python train.py --model="masked image model" --dataset="larger renderings of crowded toy scenes" --train_examples=90422 --image_size=64 --crop_scale_min=1 --horizontal_flip=false --translate=0.12 --method="simmim" --mask_ratio=0.75 --loss="l1" --arch="convnext_v2" --isotropic=true --norm="rmsnorm" --activation="relu" --mlp_ratio=4 --inner_norm=false --moe="top_k" --num_experts=4 --moe_every=2 --expert_mlp_ratio=2 --experts_per_token=2 --shared_expert=false --patch_size=[8, 8] --conv_stem=false --layers=12 --width=192 --kernel_size=7 --residual_init="zero_last" --optimizer="adamw" --lr=0.0013 --beta1=0.9 --beta2=0.99 --eps=1e-08 --grad_clip=3.0 --steps=19100 --batch_size=64 --epochs=13.5 --lr_schedule="cosine" --final_lr_fraction=0.1 --warmup_steps=3820 --weight_decay=0.05
Rows from block 2, named by matrix and row number. Rows with one number belong to one neuron. Each number is 500 + 40 x the weight over its row's rms, rounded and kept within 0 to 999. All counts start at 0. Numbers have three digits each. After the name is the row's rms in percent of the matrix's.
# fc1: MLP up (model.blocks.2.mlp.fc1.weight, 768x192), inputs 64-127
# fc2: MLP down (model.blocks.2.mlp.fc2.weight, 192x768, transposed), outputs 64-127
fc1.455 114:529517431537533495511431454538477451472477515496468460434531534548563530507528476465500497476424482535477535480443544503529613458457475503495498457521491526496431500457466504435503513500459559
fc2.455 123:536416458508471458492470561431492482450459527516472519578539513455533473465504522515566562411504518484495450484503552478476459517470405426600516487503552473440524456459456437524504544508548425
fc1.456 086:464620482494499475463430519487527507513529468491545497494548494510479521473562406482498526497571524500514500492526499508503576478490552497507531519527534611492557476482468488501490486543465507
fc2.456 091:455489475517481470487467545491573454573523468511470452473482492518543528492514505530530509523490493515457541521511500559516508451442523514543501459548505498489453471497484476468465519445444520
fc1.457 106:556506495561451455443505456506468432586464510521518521486495472546495484465519461524450402496514526569523531569475555453449535487510434562423542530499475438490490433490499481496579587535508480
fc2.457 109:538494446578452527526522462528480566511561434485503530551456538454477484484445585496557485473522511494500493484534385474398513536543400429551469478407566489495498540496506526504512516492637506
fc1.458 099:446526508527588434471497524533503494528548517495505415506534527477454448524514477578478472530518478458581509524471533398456534446485505544547472505485511450540635452536514573445498456533497583
fc2.458 095:525419538507510550491500507565525515477456591561403523429535510485521499535529518480482509473549514434442506516500497462463427535489478490511555527528467532502481460509529472507562506479487483
fc1.459 118:517519433537464521522479480503451483554453474426553425491572476596495479505490535551476480561482514485531512484503619532472502477493504539500480532541465470544532575569560596507463497422480491
fc2.459 126:446516500502473471510500561520476497522550438497518608542483503430473489548504619525532525507512514428494474471543447586499492524531495425476512479504497522499485573520405525559587494502453490
fc1.460 101:494457534525492530471532408524498525566450588453602529528517431595490478569537465524504438523449542472518466515488486477403535498490484510436482533439480473499523507513467534519620544514447536
fc2.460 099:540489422560467518511512436481504486537512617531428472494457541427519532355476536434537473494513594496476487470491494467347502528530376511534505461440492506495480501538531565493559531472559481
fc1.461 132:466541516451569481508537519507501510528502525546506467486461495586514470481577543535517485507505520504537462437443448475486526521485477440516517466470467597529515523495403563467502529513470522
fc2.461 129:618511445496594531496459452529486519488484525488499432509529529559542505518453397445495491477407517503490518512490595434467455436481483538531510522484507497489500521450524446481424463501530538
fc1.462 100:465529516538487438505503512490489455569510490538515457505484447439470411462589388462484489510487437473493514510491511514497499487490529537555495383535508405515510466517487497539504555520480494
fc2.462 083:550546466487501474471511505532413502551479511516497504518544444476467486559475443532444526440444480486538556516507502518583466530457512510498506492500520525501496502472450530518460527538499505
fc1.463 053:440518511457519492540487471543445509540564530491496490502529569505547543483505464564423486456503552508512423536484478467554471419447533449482483527470480456542531430466483489504527474523482528
fc2.463 040:535451469483451465531516470497512553583626515491469493522393497484514516531490495465491444529451528500479510527510432536614555540563462567544448353516435467493430508506474509493521501489507501
fc1.464 104:501469489517542478540513534528525387490466561500450503557543507497563486534494478541545477469497509455534565577507445491515486581479462469491509562526482464486502478443462525462493520496486485
fc2.464 094:519443524502447494518417546503518490476439492526525523490519554435498535534580480503506512552488490441491455461598422541506463556504437475563631463429516523533505613505467529540472493467485482
fc1.465 085:488563489519519473519465508494478480516494537490525492505550476459502458475526444573524473425516451499575453497409514490535476567483503526526555499473470501502495435478557526400499499450467497
fc2.465 046:484495555503488477507480442476504544483545543488479470510493494502523544509467499497477433507496623502504631534477536496538480511524514489459426438480478503511434481525537511510477466508466481
fc1.466 044:467521564591500456548537488558514476524566502496561495514578475498561537506489492529448368486556465528470523525474561511496499527448552512490507515559468521533546480496526499513494553517500547
fc2.466 027:640508583504473545501485482493493482515426490518468533517454502452475443496535462481513520425436456497481529526512428481442496467465476573491504476486502459434460532514541525502379468511472525
fc1.467 099:589464465516465523530515569477486511514476510537529520525571524459559538532409485496460513496588449485517509532513475501498520518469510532458490451512494482529511473526617527426472456504520517
fc2.467 120:522431598498492491485464546483568486477484538557461490464542512554555533483527401485559542528442482528459454510496539504521462444483483503510508497531514498496503492523479478580500519458475508
fc1.468 103:586553524448479489490522571476539489526442498567474527491498513437485535482496416533456492481487451523573460540517547493499544477539585512489540442533494492593546523484494526508459517492563579
fc2.468 102:404533513507562519468494508538519535424484561515496535413516470534518563509495454454542468479546506553474563519469476482488473518465594481578456487523466507448517447527487562499576525537440516
fc1.469 106:470510464461439527483470464517538502549532576509527517558540499530542517540547530491506483480465603445516520536493499521476479465489508536506547476466483540530447495524476476496508529424479583
fc2.469 090:476509499486563470500450439503475495513449486522464511466518523593490518553521538502513422447522513505486568500536417510568480464488502515540504495539502474567552460532551457450452531499482487
fc1.470 109:502390527531471509556446531548444465514509523428535508480501549495499515491506493522468467430520487560495423489428511479474526556468510496409475567539484501506481489477508505483445493470541553
fc2.470 138:500483452498457450527481489572499505426484496579472524459552492471509518516461430483469531513472500573535525526498504494501445531466479548528504581489455520493495456504488520411496344481500531
fc1.471 102:482464438461442414453467479478497457590525525477576498538539476525527534459590487509519404452527473548598472498506481516472532520542501496494517516465404495502482469500497524469468546528469525
fc2.471 106:560462522579421597521481459498448501444532523443478510520472522539506504470458515520555495507525440474491455503503478487456502503570389536512503499442526531518518514549510483527556503430593511
fc1.472 100:468487539518459543520489472501482545555538554516529566541489495470485493530573518464456504523494510457539467538539491557497485448492530505489555467484527514499539492484501541557475497434509590
fc2.472 107:469555511473522511486473515502499454487524540467499537521468501462432490591506539515494460520475460454495531510522490472667488562435580470497481477587534486495507476565531514504475516521456518
fc1.473 100:570508467500541494538426571469470488540552476517496496554484541529447459518506459511506506490547461459492514501485496440496519523466512487511511484494519485577442454497523536451549436516496509
fc2.473 090:465487553473528467472457497482597489568469517500502416515516497507558503509496435424500464496471495497504501476505474473419498414471536513506508513500512503494483526466461506522470551574422495
fc1.474 108:505538545511508446474441541543569446520524477504516406484543526549492455460520486541409493605400519525548554509487545481519494542492454482457555490520503489507492482540458513540486532550463502
fc2.474 122:458549458487441491449479551485526492484479480524546547506504512502524546528472529458504449515470489498511537499493504459484486489509497487604475584466601432449507456485474545588404485522550504
fc1.475 074:521456518510491529587490652478499485447496467479509499530459522477506513527429527532491500495460480566460497511531483522582451494437433477505493481516507454497547536479539476507468468489502500
fc2.475 087:396487511484490537498484546511488477542495485479463528476534519515443507500492553475531491586478465548503517500521456530433495463497453491521511483498527441509462525449476498549495550368466527
fc1.476 095:575453453482589483499460503501492483502422478496470514583580474493494493501476500506491519513509411479494564525462514520498525524470481532482454539520489447511490421494567491510531558472503495
fc2.476 094:466471587536461542510472577490586503502454453496434523468547489521537496500484509510570457529452486552465502483504427537523464458475489523553522484523500494473547480503502482523511487374519504
fc1.477 116:494468378464442560524529545533450427499523536572488477485507484509584515553528464449523520554495489535444526495426546465479496543488566592544561525482466545477452459511494480529558544476475550
fc2.477 103:508547461527525427518456566495515550422495499499542459496481509527466482466508450491524501509495456493496581484415519573488479494553448525571459546490522446547488385447535426493535471487474438
fc1.478 096:509482526440492579537455539502472518485437531464536507457583506463529541503502451518477545442440464590543524480452431519554470493429495489529480437528540509570448506447534561458488475470520559
fc2.478 126:509508497480492515519488528592519520571491440470512562498499533541485463506499500500510453471471491463488534497531416493464352492519506521570516523513542537531483607479519537453520523487505505
fc1.479 091:539511490505494509502483517487497416546543500507480480417449471491465448538541480483519490464545575479512558550472514568492530454508504505454586495445501441545503442522507518492495549465463511
fc2.479 109:553523495516470489488518455497431503470476554508514493559492475472497517497503569473502499451505548478505471474527453453447512546534486487545481521470522504523471507498519523501486513546586479
fc1.480 123:569501447480539508506491485567577495498415556438492444544466507625460490539488549508461487519438484542543428539497493489498502487490482460509448493498495533496539462533527469500475534547481535
fc2.480 144:455530531479522452475437473466535511572502497501491596480600452456481506506486533472552490468522512500495504473485470463475519518484519447590537480499445492479438569405457474494551479485479486
fc1.481 084:603464525583459525497466508594484477497493522477548526485510417466513457527535548517569490459513551468519533506514565527473508623489545521465528484498467470455421527531537466506539463385475504
fc2.481 109:483447549485521461466466495515563514504398611519462470546512483511586568476545520444498616489499501530436519488487490452463462535470489434552483533519472547497479489511453531526553529487460467
fc1.482 101:510482445536446520482529495512509496518490553522551521551536490457549530503472566491448475532534540506506500520510557497511529533465477526467518476486456483614527511460545495522480508486508526
fc2.482 078:508532536492469523487473473452518531455440529439462558484534515555499524559486528481540534565530454550472443539520518501555446488497501527558511464533512579502529480541520516532509527499473482
fc1.483 133:600518503524516509477503496549457481513537493521471462552535523469486475551464475503493487583514449518477516491469501484495509477483481523523467499519487372574502475489531536522535487506518559
fc2.483 143:490527508505519519503498588534512513501448480506490411452531492603494501503551465553489507498425555456450534497512611600507483444490500520453558468507500514485521532482485478486484443471438494
fc1.484 105:551541530505572507569531435519454530548511576519503561521559477472468460457531539524478539491495481450604522478493528596487520451434538490413447461473513510579571528475524541514565513509541629
fc2.484 091:494539436491523563493476503470566478456534519469466528497464497459515525522504559476493547506581427468471457471511475525555494507451619513569515467508508464532478450573527438460476500425449408
fc1.485 099:495461576484442507596416502522503530492536501521511499559458545492515536526533446525543541472495573455553462539423442484515506518399546534488513472507521520592420450507554521437560448480488506
fc2.485 106:543491502472536442462455493468507481473519558495533472537458512482482499537450522463535498466470536492493522484493497489548504487454646488519451485514535490547492509506504482485454530554407535
fc1.486 109:488486521493513530534452462490509397518523537448521527566476511495500480500440493525527512467493495462492508559559526512465540485511527475450470499423452525540468469426526440535551518555526520
fc2.486 106:522518529519458525472501512479465570540472549428490555537569509474472552484463475437532458442566486477495493496492442464433450462507460498592516546437495489524485523554471523519562509509542502
fc1.487 115:516546556502424487520482512507539485581506479480488463546529503508470522535515534496528463495519494457623525506489508475485540530475541541571522527506480515522403408526535537401473527525509543
fc2.487 092:483535523520519490521482466490454517525501523504487494514517486543445500498499507462522511531436495463519512544464514474505480450483538571478471462540477536484486585497519552521529441461511505
fc1.488 114:533484528470564538523480450467491491537490546468535499535487489518487456545474519475471504516478538443482574565492561536456499522495500465413519597431508517484486511449468522495567467558535516
fc2.488 119:514515436466506509451507492471535518450447499473464465523503511521536542412437455415485526487516488506509469450475493451449548444518487527589494500506490521503452490503455472435472526498454484
fc1.489 115:477470486501440489468557568506558519563547504481484493492487458487546441506517618549456480491516516476496602452510575460472462466503494474441467535462497367499478501529531478546473601548522482
fc2.489 105:513496516514484498499480498537470452459496454430483513524559452524516500471469584512498431455470478442504503567516422487481516407570476467559506442467486450467553448540502496517420487498514574
fc1.490 049:520473536518438489538477484519474438510482542514483470515538585470571546472532499497479439466451462545504492503463527506484435491432548559457407530566448484546487460489582568486534456506519622
fc2.490 024:493513549503549510514432485484517518459516472508493544474399492467494492428477512517511453554495516511518410458532365526530574488435531471473487514453457472510504468498476548441444554499520535
fc1.491 086:524445505500446431536484468578552482583531515448558505556528526484514483496491495496475488471489571464563465511523482507481471505416489526403513522524425541582480424488546454469522516510544491
fc2.491 044:479507523478477450517538507453534497517485561456456522495469509479453589494477502494448504432557412486515486480579556499492460579521399482585432442486596481498504482461523469540484448520508508
fc1.492 098:510494508494467512536462536504480515499543484486521515512532476482497474442477529465449467458484505563501485455516547554449453502480496522505444584488452519562474439487505528505476408484598517
fc2.492 108:539452483471464565499503543487536518552460404512550543467510493529525507526467494525560513525508477522496603499507559544557450534448512412493536517551546452468565440522512502446495513440490461
fc1.493 113:481466489561626572439535448512490453535450504540549492545503475511532464530524521478467540516456408514555516475524509494478522480502469466471518520510391577554512468483488593513471591519463488
fc2.493 113:505499410614394505565507462471461586462548479514483491526488499496492450428445559522564518452461495546494510458476478479455478486607417502532480458462579494529513508528481496493536498496618498
fc1.494 059:506501517514527498491514487578514494533423531516577492508561507511495493543500542535469468542451473475573519537437532535493395452457468517453472528535428478563499536479501502477466509525519552
fc2.494 029:417481471502568469491530550523519508405587524520508498546496493491463525479491537499492543582547471528541543458431575457493484458532530471562515598542556522540481471489471454504569504512484498
fc1.495 095:481537495475553475507509454459432554488490462537488535491543501495556483488490460509479430459495490514449544461539545575452404577482452483492490522446507560542474492525466489496519495435458452
fc2.495 109:446448469505447548491472517486470462577475443475505488474536482505509491507481497508579530490530502549535522442477575505561562503486521531572464521548530473434527419495521376499471509449471517
fc1.496 098:605492488494484505520506499521476532500500433495470520476543523471474452539482443470507518572518459479498519490553537482440517508443541516502435494499488477624494420501529524478536506518474493
fc2.496 105:446442544492554519469466554503621490533474503525478455453554472486576498498517490467493481509461480552476524497537431559487529443474499521533535449560528429475517470488488483504502524474443539
fc1.497 111:492497464505489460464589485476479492515470450571456488525512485567507470540466493542503498402581553409497509531500555513476565544479480446427482489526512507494546462419500452528532559478449438
fc2.497 109:471458540547500479550539559534477514510537324509505499505543502522497440526495501522533467462555471520508522509482471494489514505527502529517532464468536539518464492538413606487576466463534523
fc1.498 102:543528535520512445499493491515558526556469470450466541505492516478479447476518446463465522557487515462477446367541538494556480528438569470502539495561515435553555539474488499546479494475491497
fc2.498 095:507534470476464469500499488474479488407488518489491499514513488484446516659475486510543493486463518510504486477510494502632496503467581565536443433551558453506509502535488540508508517514465519
fc1.499 066:502418535518455540524407470551516535559510478455520545471559531505502470471477481527489404487487574494541498531489524556462512517426499526535507523512449601537477469487472512506476541507448559
fc2.499 031:496483570492565489520454482531536525576487497499539492523640493418499520525504561482506475521522412538496487499499476491450519499493577545597543516491501509466567547481484424515506520437497497
fc1.500 110:506483403400548489564542622510480448529504431493537568462529474385570513430443475469553526480566491474529560446558402550502535506473479476496523454448508508552430522378508501528519482511529487
fc2.500 119:451535493478473569528534537473505513478532504444522582465534528525477459476463474519506545509515516468482479543518405460534456569493457459502507460447541516480471482491552550514501541481480510
fc1.501 123:521467495518550602467447507537508457509460525598480440523498512573508479563538503591580504472531480454493531501466531484467522435495467570406467484516484542500489407550481463513582511479491447
fc2.501 121:500434587498576522537503472507492428448592448576515489513480442485484464467507449460462466537445498513508554550467468505529569518516522538497546512503494538484505434539507569405599502484517478
fc1.502 055:563473509460468461568478503541552484471478546513488555391526459462476560457467562508489446502522531508550495498492525517471406418493533558478537533449446530521517485516456499466470534479482537
fc2.502 029:500475511498560513504507536450492465523517505518516511433540465553455447471508483510518501537467509500533533457558467521522451511509481545529428592444560475488529497518469535491534476508506502
fc1.503 057:533416531485458465484508489610513469537466546488521530568564478428517504565555493526518477463484515478493471497465535507552428508473519523407497567474493521509482476510459443544451485528501508
fc2.503 027:501499481496527542519494484477486490441486421494480505520578499547507490493462528481505477514419584475492395482553422557513490598509518454481508449521508543496398505529492497509455484461476490
fc1.504 053:569514594526466472520482439543541447515499485530463508510571531538514474522521495488448476502464586520533525453441508517482489507530460553423482534458464557508491485529458463464491493492485556
fc2.504 028:483571466505479556516467485497460436376602386505497508454477493502443564530496504504493500486470436495490432487507518474488479525492448542541542497473528501555479451492515438550551556494458515
fc1.505 110:492553535509564426487575487525490438508510527485481466516569435515531472453458457495471492464520504479518474529551469490501443544502497513528508474510483516468519511564496519540517458565490464
fc2.505 108:390508462471432507469483453495477506480497477497556600586533471497508488524544477492527544576481483482498488576519428530506489477466511534607494510475510481491458579506565463521481528428499528
fc1.506 118:499496489525535548546529464480496482566466525528498400567501516512543519461528512504506490532494337545502572513466482508494494563483474558426470526510522485534513518457498523483498480459435512
fc2.506 116:486501576501457528482480485515505479492397485459518516416545504515518527490470588523527492460490473455509468581481520482496490440529481484564518527496507549489549516597503555472515470441498516
fc1.507 102:572512504526564518477449454550554535510556552527603495500492419494525493459507531479578480540488486519469519515561584438528476529458449500444547568461475504626463472479505510547487488540457519
fc2.507 075:500502497495525466482474475497512538434414597526428527477515509484536593518495478467509487522456600541461535475518551472492474502457494662568465527516510477487511380499553507472553527495478490
fc1.508 100:511546519452519426424509526486477483588472540496543511484549520517510460525560467380453469546531516483527546386513526457528498563543480509439507499481497505466512514539506464532493520554483470
fc2.508 111:490539492550469504545503450477454498485519446476425510475488535492473507491504461552479502464468488551485488578493488530574500518534448521476469510548475492513577516516481514482537453438603497
fc1.509 087:464458521516543446512494530494447432518498561430513517581525534479538499480516474495478471519504479518459471539524485543506454530453519538452458551544481504468538480506455506526589534529497526
fc2.509 041:499476517528478512546538636511514461511574505506486519562519504426469487638483515469507547565526521505498618500505519576535530487509508511545440513547508522575461549519516519475531474486512513
fc1.510 112:544480511527517455491445449485492462513464499483539469461552507527475429521492394464484445474557489450496518500481464557508521505464552616511561539500498421514522346486536544500509535526470518
fc2.510 130:462523494503510475502494559509509536497518470516463412442494521531492513528511547550523471512467542528474537490507477580572528489449560529489531494524499494468554406526552540453509495490449520
fc1.511 110:554512527525523500467502515515472501590441498545517520494503487503562419438452452447397521520521500447511491457505563507540472579485499502447484518502506511489494515503436448503603546509473451
fc2.511 109:504497477525468549526526473504460566464518452509479527529531492507462482587486505535465465468502512518523465517508404511559529498513521497521448521534499513532490528521486534496557450505603502
fc1.512 105:606472425535502506508457472524543541529430529534556471514531416511523474535564503451540476484453509454538501460472586501492518543501449545493481518406511540652439455519529517461464515533484539
fc2.512 084:443446442510508481490457456527535491504428590493492520533533461480526575529510516436494482462540598460468471480467488497479451513472507580590440439493498571475542500490546499537545502494484454
fc1.513 104:476525475514448547489466526517433401496474519460468453457498453479505468496533513495448484493533522472565515501357551505476513520495505513441491489516494512468528455536549452514495518449579480
fc2.513 106:578472493526455505477518432515461541519437542496477476540536457540491523491479511446530506493532589529503521489494542434445479471492497511561503511487488433461479472545578467559518530490523534
fc1.514 096:481586531494505427540508485515503486502418445504501463461509490486520564538496491520501521486440504454499501467550541547467508477510503494484576424471480505483529503462516509535473514507338581
fc2.514 100:592494511476526608495484491541529557515522522506480471503510498516532451495484428502561544512577517454489532531487549516506519529507465519593506528472544555462496446525486414506473542528500485
fc1.515 099:499493511509502526566480497489556453557462560519485511433518493454452530495498458499578524522527433506517573553494542387494490541477514551489503508465474503588407508479485531473490471533510564
fc2.515 070:560478468478571529524500524499540494448439501479549543488456540461533562570524519509481513468455542451513522533523503523531458570459474554540459537454515507502506524507488478463540521451470463
fc1.516 082:506491491466553541565565515494457556457481422616484487422633500513506486457424458468430532488452551492521515476541508512556467533411470421469436462535505521538524516523478524482505482523517475
fc2.516 094:482505482493447601510508553488498567552492475488522547555512555528463492502494522466488514437501472458463591521507490464430495479557447496567437505524546528514456513395514567560510525464525523
fc1.517 122:533485546500487428494387591524550427513499457403495415402511477447428502552556413498527454493440502548536508515508578543461478449509525479448532465484484485505593488506554547503464559499529501
fc2.517 136:477475476490495537495448522565502527492431484630521591569522542440487486508464473524509520514452528492535528469571461519519545540518554452557484440483549528441503429559462502571491476503513447
fc1.518 106:505437478510521537542518522536483456544544526487460480551498494504542441531456590531378474584481539510461460587506589482457519566490497531504502574506492538514648457524543524486527534486524497
fc2.518 107:491491566464456503498517519482548488469457493470501454531497460431556521544512519464510510452489510460515485460481440478458466484535520512533520441496498472521466502476474588532491502562490540
fc1.519 092:549455478558446502514467480524473506496540499529520539542507410483463507496480473538534492491465538410491501583477500424464503555478562584475533454490532542476459508508511487486551516495541462
fc2.519 089:431532489466471479478510486494609502469498516493522534526473518505558500494506539434464509558523482481491508439538488502406486449480550502480471504529504475498458533487521523508511536501403517
fc1.520 112:506488474465456433483428570577543555488541542521489521476524465491512476440468515476465468511580557521480445512529537464508465505539564548512526552549526495515558442572538489526437521463487450
fc2.520 117:548562501493523559541536511536538497565465500512522450564463537554487484483500437524481562462490527460495472476512658526498435444493475456518462537498417529478445612475524490483506491495501541
fc1.521 116:435478535561467525464515568527539414513466544501509479570502534492516519498484518494493489549521533458462585455527485462496502514474453479450505533525481536544575490484526521458513523524553517
fc2.521 106:513467481566418563528493470525431548492431518504475510528537472490480561488481493499551513471470516500483565513477543515488476442540430531604457571481484503506495459539520450485521490490547499
fc1.522 096:513480435552505477482553459496492454492474507536516563493469461490481457486592562534511483529583466534494544504513423476484531471508502435537549446541521561507421466492480497503505544507477526
fc2.522 111:462539507504477488520570513467502457497572405512567547511446481457481407481475503566468516562481467504532495524489494535502568518552480480480513499463493462496431510486523516427486470486516544
fc1.523 073:514549501508509490519526526541545486475448517479488469555526468548482570523496552544492436499462476532476520520466588440470478507514488585410470620475471467540484495525506530489518516446488533
fc2.523 037:484416492494535557507448398517490542415567527481478487524493506434518503490465547505491491503485450550528476464549505525496424535576520474544520375509548465476500525519488525468513485535479488
fc1.524 096:482573473487464502484446536480468421614478515548517524516455439433540435536531485477516452499529493482483554590525534518418464494572513554504540538403491471493521500549483511481486571518529509
fc2.524 098:520506494525462553491480495512513538491517510516511458554465513496502483356466551468488537519512476465520460482517493480389538475587453554512539479369479508506456501535519525528463508494555485
fc1.525 100:512420495611560459503567515481449500471413545574514476535554522530500534553465463518460473470393469476490464458450495493433505598522479444500523528523411554528498426515519489477544502470438546
fc2.525 111:462533537500545470519525514443482502533523459491519541495467495443535520502488518485480520526521478551475458480528371502497502467499581491583543559517499520539477486450522559507500476569523544
fc1.526 108:578562469416462456566545419515443503507517483491534475522491544466436503475547488514480467515525468515531507466486471566472510558512530482388493506500491465548523509494509582483441448553562540
fc2.526 106:501579480458599511451487516559500476484457551497477433506517497556493530502496460407473494497459532526481499482444620515466445493417527486540535464526480494503473498497468481533423505518420488
fc1.527 118:543491482507437430509563493513501508483518523520490457523521464525452516486479532520431468502421574448452429502540622454519405436505525565481522513516498478515601545550466399503529463558477544
fc2.527 111:558463522497435569515481481542463538530532575543465487479541470527493542535442424506485435527511495467487401498488386502570543397495530557515433461544472516504538469532469550501535483472476565
fc1.528 085:534541509605573533602466531543517514579532459538393521507432511407498436513618537498549529529502512459532512522521524487509528448482573474566536436504542494487454490516478504515510502442511490
fc2.528 095:487505477412509461456484522501498494501524480493580464491519511507479465638474497482469508462463494484554546508526496492503531466466619473507530493542573486483505487494541512478473538549389496
fc1.529 107:514474553575501524481515473534499467560471526600491512536502486523546499513495524460469497488570500470484477470558509494521469580525439496622466587522501503519527498528487505529496534498479434
fc2.529 107:558514470517490437547463519521472535472519547562524449410491516525470464556481445498505487502436466487503511483500553537497425459540472531482501501493507503512468459472554494528427461466562532
fc1.530 085:587507513506465544626470586524510511478499461532538481544448512438498551510446455504485485504447513604470462473508491545446504530466426497542481479524507438515474474500544495491474471525529501
fc2.530 098:419479493472483502505523523513498515540474468494439528456515461530491511520486564509560502527471466536489547536507512546554462537482504539524505524523536484465581458469517481544436552357474495
fc1.531 079:641515459537414514493500511529482434476493527450449466523491420487456480445517476564589466466503461482492526543440512548481497585523598510437537476536471515455465490449535497482576476493486522
fc2.531 093:441459473493551482472380484518573471494460518512490540497504498546533527498510472460426508510490463543441547540450468452564473500448519499576546498499524497488519458519492482507524567483428471
fc1.532 088:451488509453440491519544455538484457534451499430404427602514451451495447487545515496387482494460453526529521495460581507434492459502481536476509521480457509492505489524574479468522498499552567
fc2.532 089:488511498491482564472511469513492475529450459486462485459540468511488510510509489475551513573546582478471551512457476411493436486389543514573492432488485507444440516507421483543435507505453524
fc1.533 091:496504492566482474614457557520518477466431462432509434432501496486536559502456511554576484497434466576496449512522540472487539484459501455486452482522473462513444542529551517455524484585446536
fc2.533 102:508494505471506511492471503442505472573453459479480566468558520471495475469434479549564480415588535487522476610479507547543413571509480451566528498478496547451505399539541480550457629455507482
fc1.534 107:470561492478552508546481489534531462509521498525508526503534545509529471457453483552506491601437497522478507566542547535533420507498474556502551587520545543535506512467474508537554537484506499
fc2.534 116:431571458490477508489495505518502521437464433475466480463536513570510549463485470486512554531531496493504510510426482459385489462505498532525510550448498528506451479527502499513519494466492567
fc1.535 106:518516463585435483521471496520488521517539508528444503544487432463506544540493542452547426472466546480494514444558600506476519545526461560517462530482504461569409478564492486560477512599495543
fc2.535 096:473476462474554526499486560488533459495459539497489520448547501499518562522476392481433473507450579583475464457491532484495431504465527491588497500529527471498416477521463476478489532528482458
fc1.536 114:529556512529560486491569491503527524485463457506540499450508518546484481523519536537427474528479544493564501496498596472515572464483473521411546524470483479522541457486515485424532543552486488
fc2.536 122:466450557516488483524541476502499506521522419505513531527511496446526533550488575580487473527510492531514467442506394507583555482485538441476492455517537512504500522495480547460543509518586497
fc1.537 073:511498487487493492449524535457512453501463506503613497547522532470462571552394470520497496522458418586517446440475531543349460509552455449495455467469386503493497577437545518502504454488541503
fc2.537 098:533489436538516433488471455492491487510515452561548494449468439517518475504522530502493441453502510528471482451509524478534499532488569488539492527520485525572518488473459485536432466596510540
fc1.538 101:474544546490487485496493513542445489548456532463516514462490496513462513526565456467497456489426481539489514526491492585459465464530544519473550556479488495448549429543462551441557483529498575
fc2.538 082:436397503480467534533517532451528505522457502568489522558555495461518582412470485490418438509475454473509522396554463545519539609518502448509577491502497504526592467434433548424496487516474456
fc1.539 099:546457483588489485558493471535463484513517591484454494475476445495546486490550456581564481516539485511499457567468579489475497679485544544499527505545478543480467474527506519471546506505513532
fc2.539 130:480502493442557516440444497417554449494466560498489548489509517465498554513502491404507395498575526539482474461435429506494466497472494486567533410519511477494435474516439519541566555523424518
fc1.540 115:505499446473586488489511442514480511591438511520473526520509470538430471537440499487371514476495526468491491583525537508481474519522557468468470625468509455464560482455453441520577539537515486
fc2.540 118:529526485459506533486476453509535504495570406508490481488494511500514471415441477486504473504504424532543470523517349477430557486523538548517492506484492492530516473458503503445517498544445495
fc1.541 105:494497473492515517483520516493476547509456466519526497455506479467547517433536482529513507474449519492522512499459463527507633516514533477481519439506480554506536508413500529566472507514453598
fc2.541 122:496437547495512547485471588522564503532469420483520519506537516513534473531511525524514483527443487530491586557539531516609511528485485439561539585514496485438513538414469494520418542476516393
fc1.542 105:584543509477496479553465515486480497534542536457485472463531573487442502527505486517500506489528459479582544498485516459463463526458472516494431503478522475590487475574554518464577484527533520
fc2.542 105:475425583509549521469493494473628488567480530528453468453523520498569515485484511452509486474489550518469455530474454487428478465485480503522513502541479495493481514490523494510530535499451491
fc1.543 113:521489549516482514509516471503455467638573542503428543450507517452516471529549468485477543586518502552498511561490605491482411492528519619493481582554508500481544475579452559540467593489502574
fc2.543 089:443477477454498449509515474485506484392508472486547464495500538518504519470417504454460448370493488468525459501521479524473524476462562445498482364492516480471482434591512514501458486555413469
fc1.544 125:490467430514423500466490515534562511530554526471488498549485504512527529511512613559540390480478565512518533499522472454477489470583410493449470460511458411502432482502518481527461527524487508
fc2.544 146:475481539489488467479484521525518376515489500470540467483552501542527461488521455510468391501437471531482588543512527471534476511481492474500509513531566384420537443491507493530542473486463499
fc1.545 085:470455469499547506479498491525554457530502529519583541488493593491559530539488521527434483484553518510480503483492523437452490445474477519480578493466531487496628482500506470491516515597469481
fc2.545 114:545485495517531517432438515544545433461459557489411491487501471432539573524549427444525454589478582507428432537484491496476386477458468541582478478547423451487492516465487483451564514534519483
fc1.546 106:496546418521539503535513431483531504487477469531489444556494491543513527580568443534501472450427505491478603459402464505451481511490446493423541595448483501473511459514557491485524492501475497
fc2.546 124:522549564518548540514500491458478501563494473495488441472491450475506523500476463523513478501492535564521502442516509495525618533546490438371511514515483532434595445539566496464529461532497517
fc1.547 102:600563523564535497547443487526469508486500496481476498447502462475487469502539509474486462499554502460534522508459541461536464516500565474453545508553496499481527485504523522461504497521447527
fc2.547 095:486534418487514484520542462550545527564549565461482531497489505539499533558465513503481521526440515428486420529518572493571492476504609516497492475531511549508488500533454430488479453491419502
fc1.548 120:485588476526489462546537437472521480498497486498483471503524563473494499532588508532491481495515498523556592497495540491504497488486496544571512473561513503467584472568496539443458523490514521
fc2.548 119:533473476501554477504489481429500455503464573518468422483548460466531557509501416460518485447455529561485636481476557477496435482465471547524528529509535446447462451514563446465485506476480484
fc1.549 107:618471541573470494480525492499457451568484458502492468516565521490468460417435560504445509550492476489461556448508516570495484442494495534455490454492479497533546546555544490535483516474494442
fc2.549 106:459477483510497448473537467488488530451558522457501511513489526462457515595490581516547512454514605575465454487518506525566510567496500390491596440473545557507569562536557506537489534526512526